From a checkpoint of a small contrastive image-text model.
Training: soap at rate 0.001, batches of 128.
Data: trained on cartoon faces, 50862 training examples, 13.6 epochs.
Rows from block 2 of the image encoder of a small contrastive image-text model, named by matrix and row number. Rows with one number belong to one neuron. Each number is 128 + 24 x the weight over its row's rms, rounded and kept within 0 to 255. All counts start at 0. Numbers have three digits each.
After each neuron's rows are labels from the 100 images, of 14976, where the neuron reaches its highest value: "strongest on" is what is common among them; "peak on" is the class under the peak. Only what is clearly more common there than usual is listed. The data: cartoon faces.
# fc1: MLP up (encoder.blocks.2.mlp.fc1.weight, 1536x384), inputs 96-191
# fc2: MLP down (encoder.blocks.2.mlp.fc2.weight, 384x1536, transposed), outputs 96-191

fc1.729:106093117148143156176117124153123103144164155129096162169138139124149110082106080130096089141113090140088102176136100090143123152136150127162089141131165113096126111104124099112142163158114148112136140111131120105150175148117102140088166127158120135123141147130101146129108108123121129116
fc2.729:149101116182089121116140111149092138175095162184114119123136159126146173107170141113079097116152124133170148071108168136151102131140129135147155141118140113102073126144101139127152115118139120154125155117138153129106082148105158119097166141104115074130128141147085100142125099165159101123
strongest on: teal face; sunglasses
peak on: skin

fc1.545:143128158167107141140161148111101092129130119154155090154102079108165123129176094128135091126128110107123117126111123169134103106089176107142117136185124120137121131111126095144120170115162123109133088138115106178089119146152146108145120135130058159120137112144142119140114120091143130109
fc2.545:119077142141132174127138137141114113108132135155144168121131133146124156084133106102124161117139134124097147111148100141113147095155160138145124149108165148151135149135131086122136094111132145138126160129146144133133130145104139128130134110142138167121148107120143172131137144172114095137
strongest on: laughing
peak on: skin

fc1.677:094126142174137139123152150150171129166127144134097181138156156145123151115137126152143109120131125101142103165125155127163114134135090091119139184133148097129136168121110130102115091116121127137107152162112077150173151148147145097131111131133098118123126092117091163117140156148111125153
fc2.677:166145154134098109134131085137133084142108178108110137102136098124139107118101085139175137105107105094143107151094119117094124128146170142104103142136151121124121155126115103173138157108120114126145142122135168151152117125122155111114153122148165121109126138130142172122096144144089129162
strongest on: angry
peak on: skin

fc1.461:163096176132107113133117153112125168113109093171132139149138100161107080130137107146132114144091165114083132138102138100108091148135169128126114104080124120106146105140128108137120121162137126076175126141108156146122129137122129147132132131084149160124149084165037086155071116091158127112
fc2.461:128102119094131127109162193136133116113120121133146103153118087089139109134115100112134058118106127169108125113155090075098169100114118116158086123138108156127159111146127105139163089111143116114107150138128140156098125102136081129176101121130107111109176148161139117147106100105144162167
strongest on: sunglasses
peak on: skin

fc1.378:140116146148119167170138122129105080170108146105152128131117148139148136154094080099125109129125151095101081104078135118162102077121096131066124118135137087140146162121069114142110115117080121113133156123162136148147078129167099179151089174118131093145152109149120112145138104149116113122
fc2.378:102120115118147139152095140142153159133116075124142116110129124132136094157166128144103159118127130123126151051165078150170131132174107133136118116154152148091164112150152077098096137101140146110103118137136117137144106162167152121108133123117099103139114118109110095069127124146132114117
strongest on: pointed hat; a bun
peak on: hair; hat

fc1.208:117133120133154158112123119095150100122133114137083107143133127149120139123135166125113108147171106111106137126117147114137120131121125087075066135139122104133100150195120165138121105106130116179153114123105156136156128121082144191105139100085115129088130092143145181114129086135148164122
fc2.208:133127122156141103116118102126156148126087104157157134093154101138117153184108120092128138138103128125126125117131131162103141115120091140098132085128129161173144120131138142128158184081128076093109159133119094115122169092118065147120141119109151164153105119115110187140141084115130109105
strongest on: glasses; laughing
peak on: skin

fc1.110:135139144142093122134143130164138154072119124151165157086147090099140082101101135127149142095109139090127090123129144137092101140124143136121139129152141137115118125121102141145103159112142151138099128101115124164171104146134143144124098114128109129148136155099173119133148143126133153090
fc2.110:121127078111154165147128149146116118066058133143146089120073161104154143095120137153125111105173154148132142138106130135187137169126125098161159180156134085158146148140104079102139138139135137101112148108127104170145189125146102130128142146123162127119128115173078144156103106129146101121
strongest on: pointed hat; top hat
peak on: hat

fc1.487:172137126133104120143133132126121081152159164123147114147117128084179096130142107108115130072145133084141142082136100115124108091105186125070108168181114150129133179124134107130109070106110101126142125114144113143120129123143112135099120130188178087111150131168110128088159132117146163077
fc2.487:073142113109175165097132130132120155142140127140137121087142116151123128113108117161126136105130090151149151118160168122119134154114109163134150103088103124092137101109126107147083152134143129153127153132098123101107127127122126126089145188153107100160155123101100099151174109149080057112
strongest on: laughing
peak on: hair

fc1.359:173133122138095105118134130073114161125128111124084121157102140077123100148139122177155120159152139078161108152137171082164099167095102150125118142127114117150153134129129124142139176159129146138151127083153097129098119110114149102144119140149153112134148136100165161120120130122158094103
fc2.359:128085121087125094069121128142117132123167124107153099131112111052121110113114127121110124079130183127133137151109148132140140138110132091129148120100179132096103157126118143107088101116130085075114135128145118135091103159128136109115107115128177110117140142106087089095131147092111112123
strongest on: curly hair
peak on: hair; clothes

fc1.474:137130101162149127156105119108114141113121121146116153160118165162133143131128127135137138083137152160093099093141094116157108145094100132159150137139125132097139137142112109162136119111151127137109106096119165093138165140100116121158187125149153109118139121134094144124150124144094095117
fc2.474:124147123107094151110144111085178095103149127151118168161114121143121133156137128133134110168107088105158163113117139143109093142105113169123138099132133106120088139162141115152131156125091100140112188105115141134105132137130102125093136121133115140100128115079137164134094111104142117134
strongest on: spiky hair; crown
peak on: hair; hat

fc1.449:109128154117157125158113168156112126145096143090133097127120134101121139094113133073105102117111130138142100120128161162131155156122163166134117135115125129143086140118150107105127137131136131109167099167128144097150156125147106160144115144131113082088133114142107156134085159132116141140
fc2.449:117158160120112117126106143119137120132122152098115138138138102116123143110155152111193127153152152110151155140123076112147116110175146168129161099118102103136166160197098160117114160128121134140141114139121094114132108167102135140126167132150079123166098126137134142125116153095111104117
strongest on: laughing; sleepy
peak on: skin; hair

fc1.548:153118121157110126152147128127132097162131105194094096147098098153114131141121096122137165130140144128116134082155128144114169146147135195088148088142139148162144167134122162158087143120130107088156088120129141119134111172142135142118142143093157092109153099161153135085150175142087108113
fc2.548:152108107132120167131112114126118148105090120090121136137131115128139125146117112119096095143112147137072125127107146147142099144164101159108107106150107155118117130136123087143108112139110133108083096114162114096127112108170118102155079160166084123140096141071140104127105159144109119128
strongest on: spiky hair; crown
peak on: hair

fc1.179:155124107139178119123104112139133138067156119179123154137167125138120127105162116145163117149130139098105148128136093113114161099112170127139130128142169112095103100121170137110141158124082154114116102129123096142166116095122095129119135130131151135149155154082129153098083149142123145139
fc2.179:151119129152123078120113138115104117167117125115119124168143145151115126160134108133095137109122096179152136116164100122082120109089141158127103129094125100145117154127109075108128137151133114133105113132118128101102155130152186122092169150136099132118105151138158105126122112148127134100
strongest on: pointed hat
peak on: backdrop

fc1.483:143145102153122104136101133124104129145104116089120108136115135115143101076108115150100120172115093114107145169112133117109140161118141150151091147113104104085165127162148096145152122149160128110138097134142108120132050140145151124116159130112058148141145119132091122166128143118134099057
fc2.483:105109174100183158112118126126118109102122107109127133096104137104139147118159143132103142101111116142110144101146126106155101137128173143133065139111121121112095153171054116147159078130083112110123139124125145099139120159156094168143123089131140141084112114128133136135124106128094143118
strongest on: glasses; laughing
peak on: skin

fc1.92:094138147177162143118136149123131144111156136136098106108085099094140121178156120152059140108154108126134154179125099152145146089108094120099189108111154142138101120118137138113177144117120108116120128147106123148088101119101150192132144126162109121077134096172160145103166144098151152132
fc2.92:136112133115123111146095127120134128096091114149159114120147087085110163159134142139125172143143159095112120112129161138104152116140117097151149116137128097196115125143127141093078119104133136133113093100153121104136155120152123136143116140117131147172090127090129074116117143152083131127
strongest on: spiky hair; beard
peak on: backdrop

fc1.757:171112119161128113105113093141107117159154111107144147106129141121142126103108107142101121127116099144087157139129125106162159128122099110139107111125123157098130205129149114125116151095093145147159105085121133103161101108141101134117163166122153144167129097099135161113121100174131128124
fc2.757:145110149137115157135141119150142122143139162159132123155112138145123126124103112133092106123170163102103134144119124108099114142136133094093086117159147155170133092102126125166141124139065183154128166141097147087167106134108142171124132144127098094159102126167155138123172165135058094153
strongest on: teal face
peak on: skin

fc1.669:099167168126145125117159149149120127108104147143129115115094130098142146127106143167073171105154120135165148109157127102133109146099158092113127121168136104118139152130108150126131133110132143082130117121169108112112136144111113155144148128108084180092155157143159108125103201136130127087
fc2.669:134095150144132133109088104178113119098141133122155159134118147154122131172123114138079154082134117095123146111111117111125173150136108150094136114126126126142096128139113133139117131163099160148136124145106117113148124110067131099112151120092102086096133158137128157129099128108102121097
strongest on: long hair; green hair
peak on: hair

fc1.420:143150108065152120126112121130107130141160166138140100112116116125109182128109127097108132094161104127101107127134164122128136136132138127131100164143140209121147139149108153122138116124085138147134133130083098093161090126158135149147121082127156117167150121169119084109068142126131162112
fc2.420:134139153103118118094122142098113140167125130132109129142132125122160108127094138075063083137110127149087097139124094163135100103128141120156111129085133101097100095094161149184108142164088141125130167124099137157146134054139096096127117081080122114130168153088111073116118132123086128127
strongest on: teal face; winking; beard
peak on: skin

fc1.724:119107141114115147127083132117130150109120177106114144100150118093144117120110112136143144119140129136099145143096137129122095108128102107140140159137204092120149163097119146119099160110101110153089145090113120106117165131103142167167133106176104107070137134135131097111136113099128132133
fc2.724:111148085154163110128155135132153133115116161144148151120084185134120148124141134083168098097117128086136166142121109135153113166139114102139158153146120149138146123153104129085127102145086187075157111174123138107103095138101163143133127182131142182165119112126132153111086104139148114148
strongest on: purple face; angry
peak on: skin

fc1.749:154148132123115104117116164125144116148128176126151131132104137068140118101159140101124141117164115152141126139142149138125156147122144132151099155121112080166077147125106122135105139124122153120113116119131157115129092128123162128107115125125124117119120120146128115141105142116118105116
fc2.749:126075125111093116156124103095128126155122144115106160156140109111133090105149110079088113133103105112111129117138138116122114129103130085149111153148103144139147103158118132105141119129120093151139076119124121097146142135115121103129098169156139131144125102155141127156100115173124142119
strongest on: angry; pink face
peak on: skin

fc1.547:148150094155183142130110114137133094149115129083165135132120137174108115127136151131130144141104145144124126151129166162152151150149133100111105157149149138121118114116075144153135129105136157103119117168119182157139177151131106162130144166122146145096120097126152144134086136146081161135
fc2.547:142162113086122129106128088146110107144091106121135106154149144105149123154140072137138152135155170089167165075145156162154109175143128117125108096131148094084172107107140099058140135160131120135130141157130148140157093128111149101138102131100126083109139150120140166163131126128146109086
strongest on: glasses; purple face
peak on: skin

fc1.665:151115094176170131151128126174142137133081145141120117122141089147115110119141104133135141180152149158146130141095141121120148157125132147103120121131135150145123077145111135137145124134085108144133134086151118113130103163123100089121136208135103153111131142134176131143146136138156141127
fc2.665:131144161160145177137171172176125099115188123144190145135112097100109115130132100194132120154166152126131135120126167137086083147133103114151140127105133117147130168112146123143116143107121108143124105126143142124127138121153126098130095093125100135154137130122105143127111097138099106149
strongest on: spiky hair; cap
peak on: hat; hair

fc1.12:147142111137150141116127136160130118115132141143117124158142102152126094118099160078143141138123127133092139091104142133115160152086113128107162085131128143149138115104193122150100166154094156081146100124179118097128108165147116113159150122118096149187129141130122136089111138138117163171
fc2.12:165107129127084139141169111103133148150138104133130109116097090137123179134137098117120141136133125170143092079179108104153128118140167101119148065124135130139138131112107119107122144126146146095084126126116129103186091159112144116125086118194155083143126123110149149155101125105104137089
strongest on: angry
peak on: skin

fc1.746:145167135113150090090144105127142125100105147179132120146137149138134154108156129124129168146160156173115127094118137083146154110112146102112116122150134119122122142143115087137153147118132118123117091137086166119087111136102185120119143115125103164141109144125148122133142138086133087148
fc2.746:125126116137128122154135120130156145114138125157161134140134132099137077108094104088134087093112129109132152180150116182105120112101090104156153092135110125126151101084106119140127109138097140142082119116163130161152121135126126148166140119151159110113104100152110157175118152146124120126
strongest on: angry; purple face
peak on: skin

fc1.147:122087089113136124108108151138145118155108149125085176103105147117114135132160137132128146131158116131125127123114153123156140185068044137120143108108165124179172130146148161123134143154129107157096137156073151124123123101168127130083151091099116118158115092145169120147130150163150134141
fc2.147:156118087091129128122085105193161137101142173111133140122129103085130122146164179097152091118103126088164118129112143115125146090127149094084073153153135121085133107118134101130163133092087107102177108125166119106147121127136071116182115140145144129104090137121096114162114120125139129125
strongest on: long hair
peak on: hair

fc1.81:172138146145170154158167149090135115113116128142172114129115177095188085110154091114119118175167164130136091116130136114164074171143147145101103132153114144130134151145119139142089098128119123108081098106143154111161134179056106121153142135152195110140134146115126183129096088142145124102
fc2.81:146115126081119113122171121142165114136092147086130163115124147137162147120101138156124161117167129136133100114175081143137113130165185133142125116179142132128146114139122107100149145168081134127130156150113130151137093108125127168134093120106143118156150157144138120171145146137147156114
strongest on: pointed hat
peak on: hat

fc1.404:112088143142122161113123141163175109117133135190122140110112150146109133122142107172081089117144170141148112161124163123156119151126107078156139138111129102136108140161112164128123114136181171141128102128123122169139132146131172122142130137121111131134132109105136129160104081144165098106
fc2.404:142125141156095148134133108146139091157135130150110120147071108128137159142138140123148110142097185123122133129150175088143117122109138146101108104113154082155123130127174112093167086131153174154149141127092112138163116132136119111130117155125099151134116116097105132140123117087151116074
strongest on: curly hair; yellow hair; purple hair
peak on: hair

fc1.691:111105122167148139109108122123126195143147097113148112130091147139112145141111121121105122137150099149084112158107182088127079095069115110142147102131146202112118137144137135170109120159115132103148118096149145119169123142160128092130149130146119175202065125171146132108132132164132129081
fc2.691:158121167091093163136084083143103150172149143132164183124142128132145177126169125137081141155167128099131110100118127165134104157153141168121108149149174141102111168149078109137127116130097129116171099116100102124122104120112121154106134122118131081123116144094139091117098160144146112111
strongest on: teal face
peak on: clothes

fc1.450:111130157151128178140146146175120112121133132093092093106178105153162142148138154101097124158092091158132158073157141090132144137177120111121136130131112121153143116125135124127134107179099104144107108129135137145157139063098159139140099117086143115123121183134083155138131126090133122166
fc2.450:150120159110119091115093116147126129167136127155114118131114123100085098146129114131162161130138108117108089166118142123101164119120117117111115144073157118108107158118130122154123110105158121151115123125127131143136145091091133133127123155157131119082143108132115127141136144126102124129
strongest on: sunglasses
peak on: skin

fc1.648:127113110127128133175121136111105135128132166146118116149149107122110194130133111102173134140196104154117122150141112135133141157116140105167158130163146121104100148116152135138154137176111111125136118131134148100121114142103193063122089139088084126150126101137135123175093128155148132105
fc2.648:109146137072102123124136109172162124118157113124140142214135134150145105112111138115116125066114149110116127141135122117102123168147118109135062152122093122131112128155111150101140136089142119109140111161111142114120144104129146144183158146082105105117101168137135149068167166084147148094
strongest on: pointed hat; a bun
peak on: backdrop

fc1.19:142100108125098149191132114134129125147136150131074101101109109114136167160137102135143109109144165159149155091116110128141107126143147123130133147111144138137118128169123146104119137141148077143145116112097094115077152154153160111119121177120149148119118142133127172138136119080105142094
fc2.19:143095094141102121106130137138134129118128129124110132127201135154156183123123121084163156146109134146164103128126113139137194125154121121094136088132132121156108090104129142149153153148151204129114117165120113157141109111137120171115100097112132093146126086180127078104131152120110156138
strongest on: angry; orange hair
peak on: skin

fc1.690:110128140122125103137092148148111159173107162143132107129141119099084172154148083091122084123155122137169129141167143102128130138165120120093150134102105114137170109105138091122169115125127141139094075119128148138151070114155160131086156117115100126137143138135112076141122093100078153129
fc2.690:104175140141102158155131132124109130120109108164162100157157141135089101137115102111109177124115090111159116094130074096126104130154178140138106108128112114097112078126170107104118100128137131125132161120134096152103142124102118137162097103109113093088084114089123063119124121119110157091
strongest on: laughing; sunglasses
peak on: skin

fc1.211:132138101132128134151137105155130104158092144104126099128178107138153100121138094128162136121148151112114092085129117144126164171080098165144100141173160121175117109111096118134096130104133140152140119096113150095113121152141116141129121101113093133131144130128095139107175168096137127132
fc2.211:151122145136106117129150111113127159119112100120158124093130103123169105127141100116133122126085099184112187105137118106111097136066138154129187152146141093108119110130143124131155127147141152167052156137131133154145100145116088160107124114126126134145144096161119114117099097174122120160
strongest on: angry; grey face
peak on: skin

fc1.356:108149133154140120165141117145136099110137170152095187125140126135170135152078137103129086129180138128159158157118176137150107159134129104133122143126143105103102158068108132128092121155117132149150113152120126144163140137117163146145143131113113107137161112094134147140137146131145190122
fc2.356:156119133152143088105131101149127125095125134137149127153175113146117093145099091135113116099144153130136145114134137111143144107112094114154124138142130114099148131158116103153130115141086103157076122100123133095134083183199094096127119138117109143150151105121133115158108070078120113135
strongest on: glasses; surprised
peak on: skin

fc1.77:131105095121147143136110149102128173092125162151162121142083136109136143070132155092104094121116161103137144108104153125115131150136145146110116134163163122106114070200154155154106128111145150127119152151149122116118146131136146152121110116143133113165136096168108146158119092162142129133
fc2.77:147067098132093109104112123106116165152150097145142122118125092141111105121131131169087092148157113083160160121109138139147116130151145154086154101170129125143147174110166165121125116132098097122166135079090158141116107177098087138120102130111120181104211114171114120130140119090140124113
strongest on: long hair; yellow hair
peak on: hair

fc1.464:066114124160145140098128134161127118149177118132129131117122090089178125123092128111138167120174112125133089156134148094141095159169130171135144159125134117109091123143141119163121109149139121076127103136110141177148118126115106151101133176123124078116144136124124147137144104116139137104
fc2.464:099146140173124117147099126125108123088134152090096133129180105070109083148142142138157115127112147102177133172082128123123097119115134128136115132129134094133131106152142168131095085158129120126175165123130138113121145150158157133099120162185072065108096149160160088115155133127093094144
strongest on: laughing
peak on: skin

fc1.288:104135137163108144151109085132162147092124074128126093145125107100148115104076184156161112125117120107125137176128164152141143118167147141171111118127143143104114114174128112166116110148143141161147126149137132156137066138176128141132119106112098144159132102111152127158125144122127092116
fc2.288:149120131118145128114148123090150155187126125135124143145142181103124105100140122081142101139125150139110126084103107110158107089103160161110152144108127118118117111134145130118188103159142117117086145157145151123103186108130137124111129124096134122102143117182151101100070076132153132140
strongest on: sunglasses; a mohawk
peak on: backdrop

fc1.426:106138143128085156125096133135160098150107169145151140135123122110134103122098111167135111158082148122158100117133153157106110123082124147133194117121204169129126133144149114143135064171148129088115116148155083144128092160155138129122097098123124115132111116148114134155135100130127132150
fc2.426:123099122160110156146148094124167150112144111146141167146150145110087130143134147159128146137140119142143136142143143107146132095138124178138096128140139112100123142164133171128116126137132152170096126153114115122124112138124155124129161134140144111146125093138122130119124116152097129119
strongest on: angry; green face
peak on: skin

fc1.173:151141135134141105128112144144144156137109109161101111128137096143113082139153089142147109139158179096143140143113130148137157120124077094163121156099169116091115155093075120108129151176153090135138120108113113127110099145163100138084130104154130140148148153095124085171146113108115140140
fc2.173:125103127101163061110113108173128131094118154076174106141109138093165135140117133157152140141109111153139117135142145158133133128116117124117131120100118079132096115128147113110147128119087175156112157101121153143101142134170156117151125092119155117132129124155134123124113091177128115134
strongest on: curly hair
peak on: hair

fc1.577:133140125111110066119132159146138147129077079133174145109116109107152149125158120108173086144174120126123121117130112155140138149162130110115149143159152070121146150124109101169125208077119089085123118143102155147138134148148138159146115132111129133143108163117099134145127156150116121124
fc2.577:151124140124119158136129134152115112130158124144141131122167129149162100141129107163076124107118121160143118176119162123141142177131185120136102089100070102110130144098182116119102126080169093148094132130122129109112131108133144145079104143117099126138104112139101140114143157111124126159
strongest on: spiky hair
peak on: backdrop

fc1.151:116122145123121145146111109133146142134115138124185128149176151150091123134143118134120155097126120137145108138107110150087159140192101153160111147116163147112119108124157130129129129066071151115150075111132102160133136154132127141126121114090082097123087138136146165132122145142090134108
fc2.151:150134125133136118124167134079132102103170146098111140114141111137129088122128077108161115121104133137094144134137136151169090096107145136183143109139111096137133150086130137085144101138120104131114115163140161143107137118168145142116145174144151092160124138083090141112136118079149083126
strongest on: sunglasses
peak on: backdrop

fc1.319:108122133126158148125097111174105149086117110147113125108147136101141113138109095159089100151122086067144146121164122148148123140164150115063140147160178142092153128158132140128111127121151121142136144146127116128165162164121137118169157112097137086105094113151155152092172120106092112144
fc2.319:100100129129092125123139136136121115134161115108141117137045145112085161173131151137110126176129145157107115120136138143111118159114164120163128115097142102142134168136126119156121150136104121102131111137130130138128191164141105175107100115140133149098131204148107139163110153109113136089
strongest on: purple face
peak on: clothes

fc1.11:162148150138157150086150147170100123156124126155177110141141125104095112139114163119088125162153122146163100118134150143128129139133174134096131145122124123165112168150115115129146151150150141179105132127150118132139168091105140138133154149100096147126166142132172121106080097095103118079
fc2.11:146133137102165127122131167116110175102134111136120120148134147100116093115122142106105120128108111137104130088164143148116130115161094176135137144092105148137124112143107120131150139111141141200158137124085142107120115135100156120137119103101121123153175105122108083097118125086165137140
strongest on: long hair; beard; top hat
peak on: hair

fc1.194:124156112125114111126135112157143161152104143125103141177156153140128129133119154126124128137121136134111113115096132108158119145174126150070114108169110123153167073093112119123156104138117090098164111120166090111095131111117102094092138112113122113138203096136140113149091143146149135118
fc2.194:109124117111125130115138129106137110109158134131110108157099066150099146151136131119121143130147191116095152105116140146133118123184118115113151095102107143139112075125096131144101117097168148132134163141123102126118121166151128116112105122111157140111094126113091151124138164117116163113
strongest on: long hair; spiky hair; teal hair
peak on: hair

fc1.543:158133160112132174113056136102100158119189105126154149135125095137125154133117136095108118194170101141113138134145146093124097155124175140120154097133116122103091112183122117133101153109081099144171150136116111129141121107154123128144112098109128148068133176129140157121119120088111063126
fc2.543:159137162152110116142138143117155125118166119140150115107144091156127099147132137115120115105174159115158107098119150149143147140113102088154119150114153124149090103167163139111134142122128136091099105159099134158107096151140112124134137142133143096110142124108126108105142132139147149166
strongest on: spiky hair
peak on: clothes

fc1.165:110121114135125133128132146114157121130089181096103144140140162139104133181167117122159121097136146140070155098110148085120127135129144081132163125113136136181135112157143126151108143122127122129093120131077130147130115126100087108092155128091106113113163137144112110138151125167153088127
fc2.165:145159088080130092114139118137101121109106109156130133164143103106102140131142151149166159138141093124158125163120133120136131115087098120112116090128109119140140156136114113133104162110110141098141095146141123116126097135083089090117158128120167124086126116112119164112126141135112163070
strongest on: spiky hair; teal hair
peak on: hair

fc1.624:147174141117108128102105113122132155131100148104124147103105180082111143130107124113091163125170116131126153131110137062148143159138120095117142128151122121101139179108144108102117076158128100107138132108179113165133140137139150107160194096113081099154099103145140132176144142123100104138
fc2.624:119117117132112143127126126115076085126102134139146133129123135165147094138111152131110124081147124125144077125130147138096099101105148121095149148135125184108141144134123152156142177111151151141100102140115128116119104090116106117117107129144161117153116100136066096108129136128141128070
strongest on: pointed hat
peak on: hair

fc1.176:136096118102101155148142128149092107134096114109141160056153158141146145167130093147133116165092143114153149176112137114118100160121117147106112114099054107147127103091145104127126155131123133125112114180104083157144132117093117127127122122176119150113148121053162122091165144106118156100
fc2.176:137146152134159176145144134169129123112111110145126138128111130139179151093148113136112104089109151137101119119095086150149145134142164159165112141093135140134118119126145149184114195131158133084134132137160147080098155120132148142145110137092125142151083145137129121153156154154090173138
strongest on: teal face; green hair
peak on: hair

fc1.297:098130123107130164093118085112137105134113149127171126144079108113121101109142137102187116137105106106127127097162131089153140143092152126088115155191107105117144115138115155132093118136156121143137109134113155128104161120135121102119107152150165113113120133139153143137150149151149153116
fc2.297:078118145125128128100144110121137134171127133095137111113153087114134182144140140105131139114152167124161149138120085116119112127137098144129128132177117157069116151134121143102162151115122097123135115110153125125138154151126075145119162112114117141136123114148076103095112129134083130084
strongest on: long hair
peak on: hair